From a checkpoint of a small waveform VAE.
Data: 39062 training examples, 6.7 epochs.
Rows from block 12 of the decoder of a small waveform VAE, named by matrix and row number. Rows with one number belong to one channel. Each number is 50 + 15 x the weight over its row's rms, rounded and kept within 0 to 99. All counts start at 0. After the name is the row's rms in percent of the matrix's.
After each channel's rows are labels from the 100 clips, of 14976, where the channel reaches its highest value: "strongest on" is what is common among them; "lies over" is the class under the peak. Only what is clearly more common there than usual is listed. The data: babble in 24 made-up languages, each with its own sounds, syllables and stress or tones, from a formant synthesiser.
# convs0: first width-7 conv, dilation 3 (decoder.decb.3.1.convs.0.weight, 32x32x7, standardized in use, each kernel summed), inputs 0-31
# convs1: second width-7 conv (decoder.decb.3.1.convs.1.weight, 32x32x7, standardized in use, transposed, each kernel summed), outputs 0-31

convs0.28 073:48 19 52 49 38 28 57 45 32 53 52 52 39 47 65 53 33 53 78 40 39 52 67 53 27 72 40 41 29 48 48 90
convs1.28 081:57 42 45 48 49 34 42 67 92 43 55 44 70 53 53 27 46 38 41 40 41 56 45 03 55 62 51 31 47 40 55 32
strongest on: /ɑ/; clipping
lies over: /ɑ/

convs0.15 072:64 48 48 39 59 53 45 48 52 42 37 37 33 65 44 42 58 36 38 30 71 18 69 72 33 60 13 28 57 46 61 63
convs1.15 079:45 57 41 58 64 42 39 59 36 55 24 53 47 40 64 57 69 59 53 40 72 66 49 31 76 54 43 34 59 25 71 12
strongest on: /ɑ/
lies over: /ɑ/

convs0.8 073:52 72 63 36 62 43 44 58 69 45 54 61 48 64 48 46 52 59 50 54 81 31 55 55 21 80 12 26 53 56 50 47
convs1.8 081:14 49 52 94 61 55 72 48 40 45 20 71 42 51 38 55 54 60 52 39 48 59 61 45 52 69 39 51 53 47 63 28
strongest on: clipping; /a/; /ɑ/
lies over: /ɑ/; /a/

convs0.22 123:32 28 39 61 63 38 52 63 37 56 46 29 59 46 51 70 84 38 51 71 50 53 41 46 47 63 15 59 52 41 83 53
convs1.22 087:33 50 38 27 46 52 22 61 86 48 57 51 61 40 52 73 57 64 60 43 52 67 65 54 23 69 30 47 46 22 51 54
strongest on: quiet level
lies over: silence

convs0.31 099:53 62 54 37 45 63 49 44 48 53 55 44 47 67 47 50 33 48 51 53 54 48 55 51 50 25 47 39 00 62 47 92
convs1.31 067:80 68 67 54 61 76 49 48 46 39 55 57 40 95 64 74 48 51 37 53 50 48 40 74 47 55 52 53 41 38 49 26
strongest on: /ɑ/
lies over: /ɑ/

convs0.14 095:58 37 53 51 42 41 52 43 38 49 61 42 52 65 49 51 33 44 56 44 53 49 78 43 54 45 45 53 04 36 48 99
convs1.14 103:48 42 48 66 44 60 54 54 33 25 29 43 50 44 43 34 45 59 54 52 50 52 27 56 62 66 53 40 39 65 42 00
strongest on: /ɑ/
lies over: /ɑ/

convs0.21 081:53 86 61 49 47 60 70 42 50 39 39 52 37 34 37 45 20 41 43 62 71 36 23 59 55 70 59 42 45 22 32 42
convs1.21 101:50 71 58 64 52 46 59 45 33 42 55 45 39 67 60 62 33 29 48 17 38 44 56 21 35 68 47 35 67 44 37 84
strongest on: voice: child-like voice; /a/; clipping
lies over: /a/

convs0.20 067:52 42 57 60 66 41 56 43 57 50 60 55 39 49 54 51 46 72 75 57 71 35 53 66 13 55 66 35 76 43 23 79
convs1.20 084:19 65 41 14 45 39 34 57 64 47 73 46 46 48 34 71 46 48 63 64 39 29 36 58 46 62 60 41 45 76 26 55
strongest on: /ɑ/; clipping
lies over: /ɑ/

convs0.4 062:61 39 59 55 67 58 55 54 64 53 81 74 45 36 53 46 64 45 61 56 10 30 67 32 65 47 47 84 54 47 45 44
convs1.4 096:20 36 33 37 48 40 45 73 47 68 23 28 55 21 60 44 46 39 37 60 55 58 74 47 45 58 72 58 49 23 51 44
strongest on: voice: child-like voice; /i/
lies over: /i/

convs0.2 124:38 43 83 49 53 31 58 54 46 38 70 39 44 23 50 44 72 26 65 47 54 59 60 52 36 70 22 40 59 74 55 32
convs1.2 079:51 35 40 30 54 42 55 50 53 52 40 54 87 05 53 28 63 27 50 46 39 53 39 55 65 39 26 44 63 62 48 41
strongest on: /æ/; clipping
lies over: /æ/

convs0.7 101:66 72 51 35 66 97 46 55 48 38 44 78 51 54 53 77 41 37 63 50 50 37 20 46 47 45 48 43 59 40 34 50
convs1.7 129:50 58 52 73 42 66 59 53 26 68 51 33 42 66 75 69 41 51 46 63 49 47 56 74 33 28 84 45 44 27 52 67
strongest on: clipping
lies over: silence